Weights of a small self-supervised image encoder.
Model: 5.45M parameters, 32-pixel images, norm layernorm, activation quick_gelu, moe soft, num experts 8, depths [2, 5, 5].
Training: adamw at rate 0.0015, 7900 steps.
Data: trained on simulated stained blood smears, 195000 training examples.
Rows from block 7 of a small self-supervised image encoder, named by matrix and row number. Rows with one number within an expert belong to one neuron, the router's apart. Each number is 500 + 25 x the weight over its row's rms, rounded and kept within 0 to 999. All counts start at 0. Numbers have three digits each.
After each expert's rows are labels from the 100 images, of 14848, where the router gives the expert most weight on average: "strongest on" is what is common among them. Only what is clearly more common there than usual is listed. The data: simulated stained blood smears.
# router: slot weights (model.blocks.7.mlp.router.weight, 16x192), inputs 96-191
# up: expert up (model.blocks.7.mlp.up, 8x384x192), inputs 96-191
# down: expert down (model.blocks.7.mlp.down, 8x192x384, transposed), outputs 96-191

# expert 4
router.8:482492524477555514492516506463496490546506447501498545454522534500501509543455481487521510499489502549438514421487492516509481495524493492558480490529496466503482510556514512529500550461502511477492453512503498492503499514494526448502535468524534496524499462507446490501542492534461542520
router.9:527480490525516527508516499477517512534530438494509506479494480486534500532467497491485474494469504435497530453494553491503468477507473513471503471487492475461520487502510521526497511475475540490505466490517510546519504516504501485504493481527471499499474507508456490491511484522496510528
up.0:472453489470488495533480518475516437513517504503541494465510506491522510461490518516514505504525540491521519486487521501490471547454495517522525515419509477499542450472518506497488491492516494525522523480534500503532525487524512523501511518474473476482470509508515483527488520511496493514
down.0:482546495482519522507464475456503537493517472532522506515448509494494504525465450493485466528515516501521468511558520542478532474531465509489475487532499488476477492482515470490512542527504539470509474531480469510502491540457490488529484529460536481493459483507531540483513504496493498518
up.1:480500480505502495465526493489513516519504500456541469483488493511513479510526529506507508503497512516521487494503512526518496496498476519553486468490545474525522498482515505490526539474534505525529517471482514464503515498499450477400504488496511517469491445533508487462490522472509500481
down.1:498534539487538540504458522529512507489501545511489445463545525534489514515500532538514512512479489512455556508499481517508514563534506501508492532496510513521496485517491476491528496515494507488520482472523514497539538489504491498511482531451513553498525509497507490544519506468481502482
up.2:470491535454479506483469508503488493485482483491522453484465512475517496525519526516492507489549532510481474445518467502487468494498469487447440515494472484499500541510512494475478450490541490510503503464484537461550508507499506523495492492524485465475519503457567506523472516456531485517
down.2:492498498540513471491505517443505498504523479485467501505492499496476485511487537482511500505482498444496442479520421508499509514463521481451507494489471512539530523493483496479536491531452486531462479487513499527500524475469492528508524487522497528443499487512490514444487465517498471483
up.3:520495501519542508523505464482457492518437519494492481498511499522481466511487503537528517533480521509496536494508558497511484472500484504542536495500520526501488499528519459520504509515548507554508502499489506499498471490469487515502540465465459527525499491496527577486499479490484513467
down.3:495495493481521496521496484528489510520511478531517502457516510473454505495495503486467506526468482491502515525497524492492481504528435518476487526526480485527460486468480497501506471501474495505532529521524529524493511526503480502544531487431461508525543493523452523490506458494521502476
up.4:494535514517504490536468498504514454516508499533530485494461484528496519486480443497473529521487537510495538484518550485512487474532482530486506536489511471536495508512509535481514538512489484534516462497466464452436498494501492476480538475498514475528467515520484499495519509529506505571
down.4:500512448492509488455524539452492513472481467492478474493517466486514490475506482486487476492460531489468477505506508519476500493468445528516516551511483492445533509493521469523510512460509534519495513534535494489502517533490479456550496515462486474478515449480470514493475518504463462512
up.5:495507469456487501515500489527477486521461548556524467493497482536471457475490497486468466507524540466519517500461559503494461538498489519538489500494575484477514483509508507453507523507478483539476493524477481483545537503486489500497559499476457485502506514501499464474502502510466488495
down.5:487465476481562481521463469442460516483484468514508516575521494484433505482479486516481450578509515504496477516479483505550518474515460483526509519474513455520498479499479511439528511481483508508518502482449513494506502513493500537522529509507512507485529482512516524510501471516511513453
up.6:478499530512500524486544529461519485486534512474508495546496498482480552469545485499471519483518487491451487498490499504503545491457475503458462480486496451527519460490495553505490497517479490491528506543511529465503510491478509469478493506502490510504518520534518474532496537529514506545
down.6:470502494507501458485549525472456517513498547464482471498515470501500516530517528475503511495528516551460447495446468512491488511531507452565469494471509484524557501546493498526479482496436484511499523470521505483504515453481514487489479447518500503505507500523468463510480535488489444519
up.7:445542502486479480509517481485452515498507509486531490485523501485567538519480473475527513475473420472556452505465467556526559516492508494457509476515516486520494481479477528522487483496480478479433512516489477475507534517517531442528471506460467488452512529512467499513474516523530483541
down.7:486512448513471427515495507513508533481465534466487459524504481522532495506560517500516520514538527471508482501492462545510544496462514471526517550454562520512579509499496515506471498480485500481525470545486485471505478434485500471485490534497502479513486515468482485540544526489510487487
strongest on: dark grains

# expert 5
router.10:491477524522488468503462455538515462525524479450497515484484518511514480496534521469472484469529484521461486510459470533487479489470528505505500498538502495485511484558506469492458523490498501476495525502530490515546543520511521503532499560491513463471477493493474502487506553467525472489
router.11:557522456505482488429508473506481478501493489506532518477511453482465490489521497474464459495518488490509483484485513501508518527501506493527487544493511563494525485538502499455435506492533505553511520504522503514519535524474499524513514489480537457513515529515524538514484494504526523487
up.0:520519486509456509451506501481490500489481533478498511496481503457559537488507518521484525515491543463526490509525465452457494497493514469500522492498484479486493453493558494525526469445434531404493500517501513516493509533480514551502481506513519485507515473495505474507490499508472501478
down.0:451485509532498534507533481493505464487489485517503494497473480442504478503525508470515495483470480518563506510469511477506474498500498442491501528477501512525460492524546493558518522472505495480480491454477532479426521496503490491487497451521438464529489547479503492488475502548539486492
up.1:463518488525511512496528506504460496490509514479551516467492502541564521487496511479498540516480513490476499491504496475442496514476524482535479480509502518515478473544526517510475495493506543457490500498459467535472479525466507533505542467465514465505479483485553491487517513525445522490
down.1:486452514521521524519517495493493471497494458497514503491499512447472467453496510520546507503512531471573531499491498466503518503476480484489487505516500484453538473548513508493522532489484501550492489489493518510479457504531541496460501454515469493514493490485489507475454542515528521535
up.2:477516468502468549516512507495463483482493527487498497491466496535526475519510542498464486465518501502546500445485505505465529484513486465470500483489552523521500481520504540470507529470513520510500480499520491514509522532535486495490503474451474407458485526510506468500533538498485508520
down.2:485480526488532504509501507512478501490516477512500492479509494456452509466498499505530457506496464524519525530515533521506486531461431523484493529505463546483452521510509494465489511506498497494513458478506501542528500564490515471458548455491487509506479537507496526497489512513496510525
up.3:487468512511520487559514520529463511464482515523553463518438479528517515501514505521527487464507534463528538515525541512530494505486525514532505493511481479502550484465462487452527513492488482500524504480537486486523498517463504527488495524491508486472509489492504478510492502497517496504
down.3:498506511537552472522501508508463458489521501492488503494477570469507474497462504448516492524497493451487499524518494534476479496481440480528493511537498480506471547504551466490534482508509537550473456540488500533561505502458483456489480482503506470471470460546498505520529503527477466545
up.4:472489486501490472534501526453507473487532483491472530485531506513457501497503517528502517485533519544518520487523560474502533545499513474430494517479479461490497499494491508501499497543547489465515489491498532515520457539544553536491511500532472525511510498536508500496496505532514493514
down.4:488484519510484513506460509515547499446524501514502518525501470497527527535467506488496519470502522506478457497523497507481504527512473506507473548491510506526502503502448549502510483445528480474510427491548459519533539481490473519522525481541509508467523485495546497532551496489538495529
up.5:483479516481523486546473486496479497506479486492479527503529525500536471506459478520524477450501455460515512522472476476531520539525564531456514475508513523512534495510459484481480491552472522476541495501484495519478508517487506490490500516508506519539515506489444516488482481490493522513
down.5:510493481424526487471464477456518553492477542529502534525515513518464521489483500484476474530503511531469539522512553488539519473542487499527503498491461475462457480517493464505503547492529518494482479510519535486465472518497524477504493468492497472498557497542478513509516480485492517503
up.6:483501539508501454499487505519482499478502518473497486510534501513508486500531483502449473481525492476506508492526535498482480511502487510498525478500509480535500538489447500488540473548502519485553514523512519516519519537494512490527527460526449521504491530480562502524485485498463499477
down.6:464483449535524483514471465504493514472489514518523462556502525520507544512486515473441512509507499529450497490490490450502562450515481497501512499541477474461513482498464523505497478475507504489493484515503521484436468525473569486482503507491523567501531486496472507499501498514496465485
up.7:524474529475504478475487526467501483530491508510490491498540528470490510550471467493491486542547509501527536488504462514490477496550521539475509475504447447472509542510435491491532514528519501516493483520472474466509539464489474479501484508506491525512474489554556505467484518469504489516
down.7:542462480479499482493499511548511510522496524497499489534524485550520520510513476541491513503486495448433463511521471528477527503483528530507502498493533504536523503498546518496463476499488495486499493556495456484515520485454487516500512554529484522523491492496513479500569497465473526485
strongest on: no large cell; spiky cells

# expert 1
router.2:493498470504486505465488503545492521492523490483507489504501486476524523498518559549459513544530524500518478516521487542499493513494499530488521503463543474484476474516505509500517536488548521525565468493488506473490536521466589521520514502474526458520481527485516513510482488530505516483
router.3:510518482490533492517494515511504495571510507469525497502550506557490501483535495456556526503507502471479517469488473500502487498507505508544515452503545510492485522493504518468549554496490523505517430510544524501444524507505544509490505487474526483516478467486509507467501474499485513468
up.0:521463512498514521531534495492507501462525519515535483460464477458515509515458477539504473496529500514494432506517518489517520493519478523474476500495468480528501524516504491496474460491526506534490506471533498488496490448548525493475447459527472467485497519520509481516533510489522427516
down.0:470507474504545517537501492570514492493515512518478556502484523513480520519461492454525447509505529548503511508530488453454548500537469515507492510476485476489495497503482505491512460536487489499500437489493497502537512516471529496501502509525524495523487499493501480569520487524529488484
up.1:533505517461508472501487466506508487491476515500446498528490503468497504484510512513530475499505530505483505475520502536486494471537512496523484521504494538544506430500479512521494529463494453473458533440514516478494513486525500478560519488526505475489474495538518494540535529490509498481
down.1:474498497471512485523475524502498492522535536504498512501515494516526465509481477535499473493470481534458557489498493471478502487474471540509497508471510478499502481481456459464525499544519436495514494548473516519495497480460484532506526515547486527489503503508504503541529498480535487508
up.2:502462477468528482572502471531487512506463516509479506479518481434503508494511485503482486499511508468491515455514484489501512530530509485483524534537518493505503478480484530488483505543499486464474505431499455485502490484502523500527454483485517479504514490532478529503470541501508514506
down.2:516513459501491486481534514512509538473483533496517502457527510564521525495553529475483517475512493492473525493473501525478500493459500558535469516540518513477506522505526535499484488457553545515542504553507469484480478509475475510509486521526534489486526496516519472512525515458482507528
up.3:488484471472451501501470495567489482484478482492488443523488513492514513500474533507468442494503521521530482449507525504521474476462498485536502493521486526499558459515503480471468491529544495522521488455478509521485527497495485519521511511505518532475519486477515499551526498476445480514
down.3:459540484541506466515523486507445523531460464490556488528507460473475518492502454483499511458515514490509480502528476526486459476477544528498519469499507511544465521532505523479480479509523491491525509451477477520514501494517477491471485500502521529524534504461505476510505507459504520534
up.4:488451530486495532503511558498455524488462536507488447517514482485467486502503503509481487459522514496545473475463529503471454540490525512513516472466493517483556517498510504453530506517511494473480503486494470505513509531462557482468527469478497514497479480469503522457465489475460489503
down.4:516480483543498517511513467496459543499480537505486491466504488468450468505553494513530502504550513479515462488500500463514485479461494480535507519479461532548495511507536551477488502526506468521519489479473495522473462486524514500475505494565472494508469542471485497488465515578545491530
up.5:491499482529517486495508477503468475498466509484463484492520496568435468487535518491484496478469493500492478503511511458497524509534485492505474512490504496502540469522525502479490499474525548503484521489483496521503515516503508487483471549544485403525463550505495469494508487546527490485
down.5:522496525510471504520525473472513494485496497513481491503521445508487479525480484523487452530499482481523520537498569488516483507509470526415527533509479544479444479482504491510488543476514543469553530483479454544498499510490509512513492518495489519546521498499490510504491485470501538497
up.6:507499497490510513470480499494501491526558486502490520513485487514503497519509480481541518506520433516489511449525493506527479523475470510492473506515515474476533511518513492474502539541463494527492502505440512535496527555524450500475517538529563487512484485488499516461509524478498476504
down.6:470514480480547451505478537505552490486501502496520554458485488508523486500496460502485505491557546527497483458507496449554525504494508506529477500479489487484498487463537523495534482499523477502523512508502498449514500519488507496533477521481456486461499493510479494450492495509573512522
up.7:492520518484564502484488512506455522528483532485574502462524473519513539529487513465480462482510518493500530519519502511473473510532522515510532519564531455496495500502461524510488476456464468506481467483462501454498492476521500482495487477506495459483470502552491532516535481478495510515
down.7:472485495510538482482516490516548509473499490459514459503457497487494495487466509467492493487527498526514505496517528500492527474501531481504510484486476491505534556532511470466509474463519523472515434514480475481493518532449503464510501511471503494484532512503507473494547518428514506512
strongest on: no large cell; small spheres

# expert 7
router.14:510505509476485462516481501493480511522551500496492518464459495495502537513460503481457440497485479500525501441525548513517487474476506483487526510559508480518470486436498485500489524452516464520503491430527497482513490472493535484498475529478493496489482496549512483511508478467485526520
router.15:535458497521509490502536504508527487537470514505500505510530481484489500533476490501476442446523486502536498550546522496491494552502559517501504484542501512507516479508498493501495501452540485474528474480512483493490516498495503492527513498494500525489477495566541481497472519484515517462
up.0:507525558456502490480484479499479538506521478479475485530492470539488505517513501472511487469445542479482521469506524505511432525495511508509480465461481494479536468500521519525502488511452482509474536482512457490493561513521455482475499519459476468501467468514475483498480499513495508516
down.0:494488462484568457516505506495462517443458507505493505521525522448480525496483472517505495513473532498477519475470511506524517505497517476485513551486495491503500460475469486491538529477520473483506492540497483523490477465510527506461496521514487450499506485530468499500523465495534450532
up.1:506491464488480539482529519522506493498463518497499521489535495520511482478508520496510483504535508505460509501503458489493512512478471446550519511453531521501493521533548470478557497478498530514494496561520480518528523491497531516483525527484521492494494472500533503492482533503527464496
down.1:538476498488509512480534492473456519484509453521493491479463449536469493521530495531480495517515459485481445472482483499467551488484519529508469497521467506514473530481460501521490491454490505507558529493520465501421491526468482548498470510492494519489514469508532491486524492509546493495
up.2:519509513480470487591513493513476503517509512512540491511508486508558448512535493457506505493505495489495545486471480509492508507540493504509439466471558496482498456523478497499493477497499455452502517507492477460487513483494454493449473490525527504466507491508508509491499488496481488491
down.2:490446481532494471501500495460483476503499534481481514506493505488486503502464458554472499468502528467472512493479490512518524478510503449460497524499506476525501542500517501474535504519534535514505490530511501512476466462478481528450477505547498472530479455475486525505515481518528485475
up.3:542529454494445527480526576493516499494495491503556517496526490504488466499493495497553536532527514521473474502476525495436491532518519483526488460496511485450502506523505466476559484483476524503472497532484488534500546510478478507484499488498526533474537480462550465527506506508494499478
down.3:533497472507503490471545507487493473480469515503472495491498477515452496533514495527480471507499469482521487518503534491482503526489490520468478516536525489499470509495483528534497482457459526479544458495476506528498494484481486500490428493517471472488490534500504510475531510508488501480
up.4:499517490505484529478500555487510515517499462490544526512502511501490500496485542518506510542472503487459470515536523482476500508491496474519518471539502493505483509502507455519526519499468537498485477539476485487509528512491496483507533525512506524503502452463484502518515490513501507472
down.4:528511489473519531501541515486498507503501497514469478535502518510452483545541475491496443513483463507496495506461524516475489530502496515513487491492506510521478507513484494523475517450495542465540512507487474476493548468485511508493438517486517481503511486481554506521516484484454497483
up.5:484449486480484490493481462526504482553506492477508506466438493499544519481518489474501526553529519536481510468502490491517471517540483516482512515508474500513504519478512520500488514514507494481459531500419505490474541533499449511501490501514486483486525457520520532493494487535510492512
down.5:519484513462471521530449507481468518516524517459483461538508490526548519475488504492510461513513493497485492522504493496492497498496457506508494539527479484456474467517484479509501546453497504487522487504482483500496489476520509506528483490526510516515454473492520519522464512509483481511
up.6:494529525505497531501484553506517512474507509490520517478460516497462478517498517501516552491481537481493539472486562524482508458477492535527536497467516482474499484518481476484486522501466518500463501519476491575491497521500502501486486517464519527507508491481451517488544517492497515478
down.6:472501497485500456517539493535496506511496495492496519502460496484512500528476521504502522490494511526522474505476487493485467494482525507507456434498506509509470453502510532526493488447472519466489528486459495523523495474500477477451418499496533483532460531495512505472501517476499534486
up.7:466484481509524491496487478493482515519470495458532535512489521522527485489508515489496503489487454502524492503472526452535462513507541542494514465512503516518496545540474486479510463512493490487508486533508496485508481487476484485545472511527552532477511510476495498492496479540517484502
down.7:479519554508515506538435503508507514490515489523497464509467490522497522513512526470535459543518529518486514511518473531504509566545490456547486515509497514489521459519488470490460506472519511502529516503471524490534531513549524474489513459530549490471484505469471500500490491530475473515
strongest on: no large cell; discs

# expert 6
router.12:537505461450503473541561524486507501513490543520481522505551510520488490464506498476497433476496525513504502481500494515521516542504494516507483539524520537473505479497525514482511532544537487500527515475490505509536502500530544495507521546482542475483518534522539491533452465509479494439
router.13:523479480482525488491513518514498469538462505487502500481504466490481511470504479479486437474506498504535538489531497497498498501491512497504499500507525554486499487499511494424503542512540483509522476492485544505443513485487504521484519513469502478506478491501529518482454458505493492447
up.0:503478533511502552521513486488489504509530494478475462524504551447466520502512528502484487431514485518491463519498471470498532515466480461479513507513485505494510519465483539508511504474499485487524520486536513513494486473499475477499499518512474496519477517518523492530466533501483517481
down.0:526498445492509509527476496478509518502510560500502455470487481502486508480491490473550481478502497544514503488489524505499534480482484500471473507497541512497496480511512461489481458487501537494528450509528480500511490484527478465532495497488529506495509479468512504525469532510497532570
up.1:539535505498503536479499467511510496514493492525515486496501523488517531478508523480501491499482516528518490498477483495490502523488512507494518488494507506489477516451477503556468499517487478489475495527538521492510492478521510524542540455453525537491496535458479515572492471528521485487
down.1:520505502523461512517505510500496488464567516491526483513482496539492485552483457540477496509463454522465505540535523506499501477518513495460512514479504502519497514512480516489546556533547532506522488529447532494509499504479534517526538486492464452488486483507482528493489498505495478472
up.2:510557484541503499564506523509496500486511519499513513472486493499504483491512455501524524538530522485500528520498494492454514502492497474469491528515514497491469505546547509488488499522493484500517515473468473509461531527529478512506522486501524428528441486497494487509495499497483513499
down.2:502478490470485498513501502523501461508492481513462493479470520509483546525464435503506519536492420503490439490499527542498501496523501550504516482526524513483493481482498481493515492505497544508536501517492451525469528494468513529504517481510458501501493497548507508458518505482511459495
up.3:496512496548507498515498513506512497508530497463467488501480503401483490471468490503483470507497489485524513511516514502524530483508438508532501508536511484523495560483494479506507490525503430531527502510485499482474484493530532466497490471505513512506520509475498507477527498488489528478
down.3:536510481514524501504483501520517498530448507515524528534461492501520539496511448520466542487493483523461453459516484509500493513488547524529529473497494522503494483456511492516509504493519482511517505503490490471515524517437493530525502452477442521473534482499512498490547513480506480491
up.4:501515507510506502529509489520478492513457500478451491503496466508500485524474488519491502501466455429472499526460517474489528518521508471546508483494459530552507500551496487500491538466525502548519497453518495549493509520488495511480512490475520498462496492509474491514501538484495501497
down.4:502524506501516503521506472508471511549506475497468505505507508493515497480505501523551522479477510452491495521464508503497482549458490520516474499483551492515497495476537459470519484487507538506466504482483497516479494454528509518494497452449529480533511506518473516491525514494458518484
up.5:496499481529492478531536488444478476493520507526507489505467484481518483534503481489501485502527498506543508496512446459487470487492492490478509515534501521538542499480465534499462486485514506505502522494510510529516513473462522530521451521532479526494543531543498504467500515503495450514
down.5:487477496489487502503469478486476479527483534454486561517477516466504514473512502509497495525482525477497490495517478463474522503506503441453469504495484477448488531533468459473491455528525495491476513527525516450505535465516525504490472478484513475514539496510521506534506517512492529485
up.6:511487504521545548488532471486491468500502494503499482501468520464514553531454526488506496471494552467528496489491533523517461465471519536513445498484500466483455520447490500502549472452510506486515507498495531502508515467487522457486515463498511484486484508525486489491524535508464508516
down.6:505518496523466521535507496453510525496491485551495483479566464501507523513510507506485491496468529522480504489500430475544464521479486494527496509500544508530524495518505526500483528503535486482486526465528524471452505513490482499507524506489506493489507487460493522505461477509458456513
up.7:514457476481480500512524549484510511469477485515485461477482518490440477487510509516499526490501466465492534486482471509524495495536499507468462511498509486467505480510531531515517515486528492530463521457509563508515469472499486441502518468510448477489490508531486537492483509555536480480
down.7:489554540473549490502543543503477494516512476518495496535547480514478479544531484527480478517482484490487469489511476494496487514499487549516495474493514508515517521496516471506479502499474497469504514478517510476492529541515487513485524461478488488480492536476491496505484502470510501488
strongest on: crowded; discs

# expert 0
router.0:506537542509503502515456479514510513493519450504518502491469488428505497531484502491504501450492549476519500507526486510510457453473536468467487522538512490520491538543516501467499466507493480484517505486489523489456516487530460501530493535504521432484484478463480492479534487494434506513
router.1:541486501494473497455496513497519482477496480494491491520525490480476463531481509452541516502473474511511474455474472503531483507471545501527483502486469471474517526499484436482483492535491426484497487456507528524503514523459461505507498498531546553476542472475491467479553529468546545524
up.0:527540468506490501524487544479499518477494503511490516487512457532510523523543524482510505506538506504520548497513485474511476518514529509492499465494542488481516529532439484463497521475510474479497484548473485508506450495454524553509456486518471540509523499513518499494498507501506507541
down.0:480494519539497527463543507489536497468499500525492501482541471545533479509516501507451526452517478499501487469500491510498506510508514535495514564479453478522490493487506512524504516444505468532531522494498502525485495501481486548531507488512499530475496517494507485496508511538534509565
up.1:475472537560509489510505516526502503510487500497475479493481503478455442518507485460493480483506461515504567496493520457504484531492502506512531484529490546537546512490520523494456513521496522516497480506530461491505550487449441442504525494495507481527467485504466517503501505500490505496
down.1:524497492480532523497486520512505513519494562505507495512534521483465484468493497514464487510487527489463491507496471506485537496498521533498528459489512472495488491481525496481510456561509547474498566508508516492515529481462481505469501532487486489493499517495451514475538482463506491449
up.2:496494512516532489512501513503497517469518479498520506473486505487496547522519482573503509487517455522506503500486493519498509501530494492493539512514493516517488481432453520517512507449520512473548495501494574534503444500460502562503489442461511473546506534528555511504475463502483525522
down.2:524475526520522449506478473446446490492512528483506519521539483563474459494541511496495519489508523476486535521503488532584521510505497503479486516494545504507497512480522503540521539485539513461500485500461509501486463507463517477530503522489498497478490544548508488542495492474496482516
up.3:498504467497480464479478555482484499473507521468447529490538452531542486515475507488494517526520527524534468546446471490477477510509518461487506495483505456518506543481462488528487497519495498529492502480506486511495504473498510554502473516481517512492468549505502529463525528520517498489
down.3:477540483505548470509452472491519493482485460531509485482525504505528539483505498488523490510477500481486531503515530481519501466453480538491504525521493471452473493509501519511484451505511500526517496506536488478474499518475464509568502503477479487482493460552495509510473516522521525532
up.4:449476458520513536500498501476524470467485459469475516446505533526507488505459488511527506511494520503503505494526495480439551511494497506483455493526494537470506509490536484554506512521503505534520529471503510502490504521491518482501453508481543448521468488480510499507515500471469521511
down.4:504471496526507467510476522476510567459514530506493494482528511466507510494497496494519471495496517483451510505526524529538471514511491516533505505489527542504508534482540500492537531506505538463457503503516488476470518473509492497491405517523493504487489509493514484501466528459474512525
up.5:447529554535525487554536498538469490492493489461465499488473459483502547514520466513472503476507492506493506509468476503508480488501511497484540507545501508546491518478474548518514545487511475470544514463518519445531484495495513502477474461486495489534508489539477490536516523519467477506
down.5:518489476520509490512501458444483475548514473492502520480476501522475486521475503484444486506512532560473476526482465504541515513522481509495485480521536556512452503487495525505497502506489513512475466486494506514475522513523525510514543476461491484510477560532519487506477463519520491486
up.6:530546507465505528516526449499504513514527475536504526515488500485467531460498519479504488477518476509451506512512502496443460514483506521530477484495467498479513502466512511503506526491489521464563508500501514520535517498491534444503542508469483474493497435526491510514493511483508507469
down.6:493504469508506499462542501497509537497514520454451478508492504496478468518490491499510454531532481520505481558498490525480554472501524484521536493482463466499469465515505484512485504515526508506493564527485483547498508460429490502455501480537506504486504503497531517499501517483471491460
up.7:508529506469472519495489500492480592468523490521470476511538508504500513538478500497517497519498520461551469462507478582485475496482482448535486467487503497480471514508485490519550475480505454482502476512503533495530460484479545484475528522510517561484486484488491505477466498499531521513
down.7:504490510541508518445534515456458476521494513456486474481536507488496523535521519506477540534574484547548465506504521544482499526524477505474507506507526483518499481491494504525545525436506493524532467506466494468495486500481492527506473474498536529526539534456538505553468477462484555485
strongest on: no large cell; spiky cells

# expert 3
router.6:536467482471502462488477473530506505502493506464508480462505498487483490457511514496445409448556485538510503488526474487511506465539487504497520512499497532526502473516490490493473541521542502545520487514496517480500580493458478525514546520485494484499491496482531521493458497485507507475
router.7:518487558531476448521509453536492501542466525495519465471488468534436525548452504492486478480519494484478514498482480487485483494538529505500519509542531482524528449523504483494440496517532499522524513470501507504507512490465489494537543506484515511487487514532520500502495504499508510469
up.0:525453459481512547487520528531525526491538517514489476483530519464500487472515523502513467462519558524485505484515541482525470449506492471497534509487521480483462552481506508504529505489502515481461457466529517514488518470461473492447488518479497505492443494512523526500509498497457490549
down.0:503463467543474525474540544477462514512502466503522474517513542470531492521529511497463518496488487536468500462487513504521496472478516499514518485531545536524522504491539529514498486471491506496477534488494494478450464468535486451497507492513506516538519493451499470482459498546444465544
up.1:460519522485494489502543490514498515465492497477527500527547538483469509508494521491530521517501477506461465492528504482494494510482487434485507484517516523504505529523532522501511504507519519539482497414463507495503492489473505497502504508530477514481535473486513524512507509519491519539
down.1:519520483505470517477519525504486476514478490483519510481523524496430528507499492472502520473492485484476482497520484512460496462475456529475506477503528513490497486493495534492497468459514444495478499510520524474512464520510452519470515508487501541546479525497560543519485494505485495492
up.2:487499516526515505530498482522510514529474500496503511487514548545440456521522472547503475483475455537453495507482473503512515508505531528449529515496446519535493495513497530560500481503488467524504525509512515539503507531529484528530508481484508492478493522486485502493544420480568517492
down.2:466480509509536550519464478497478530479460485508505477552512502451490543504516484493501552533503469528475498500510483466506533512521507498453519513519528514522558473501514523505498514454506469507499478515488558501485475475554512447517490471493508541512494476464515543528447484524449469521
up.3:504488496493497488512509492496458491497487509478500519500481511506519491492478524476533526535468471509543524516481499528503466459493513489513465521518535537493513519538523504487474521505450454514493511490513472534544500463503536465506486505537482476496481535498490506499534488541463480501
down.3:475494474471503466523478491486502501514503501526489518473511542535523517496505510503456527490504480487475553445473491473570508511538466515508495521523505471528483492458524489517483522482527506501508477488490532482477524505469503505533510492495470467484542477521510548469480479493536452481
up.4:483462488508501501494487490474508515468492497487508528506513499516494473543491521527490475482493487515511474484445509482531489540513535519443506470474479460469511528526523484526499522509486462506496516514532531484525503462475570531510521495512517499516483510541479497526503540509542487501
down.4:484521547510508483485477470467513512510498542499450515508490492505497476472506530548482469526480536477450508491471479466514525520497494479501483500488519527519501477501487512515491527456481516497449531498489494459437504465464509506517480511491496466541517537536483479513515494481502530549
up.5:528496510537542491511500491488545483474523482495467505458493517450524484484506486503531512494538523472466507475445489485517548491527495463490510493475541494495512500498478493446518491524513504524498481470469529485532461503483509521492438506508472520536513524532540477493524549477482491519
down.5:494510470541504523493529464512436478501465427509474507534451479510514473498505501470479508478463524492452528476469462486513478499466515513498467470494521492531466492487523503512513552483490501482474504505500484533446448477532517481501490525497530469528488493475500478491508512482466504494
up.6:521466495454502498500525528481477506489516507512473474487479511502503505487495551497476487553505517476534496465486540521526537513504521544501539532510488461528510483504524540513474480491516493484504475513469450466517477555469504518492477519524501485466512501518514531505518475536477541489
down.6:497482470470547492524487514489492530487496528531462495498515517510449487503535512520497453458500502470494507532498563517516509505507475471562530474508484480507462510509490485468459495469488531464510475528518496469497480536472514542534509506502465521471528472509480495465524515485552473524
up.7:455544530513509521513482523511474469498510501482526478495508539465544492471517479522581534499511482483521458486505527492529493461486533505484426454493470456496474497454522484521547452469488506466502496482502538484510524503529495457485497488523478463487482488483464491508490500515541547497
down.7:429532505493538454503540519489521515487467475510499445517468486456454486517527521478489491463497521469503518484496532514489504471477533491527511488483519484488528528495516506523484479538449547475471531508481523497530500539505473476499536503449490490483492490457477481511546487506506528523
strongest on: kidney-shaped nucleus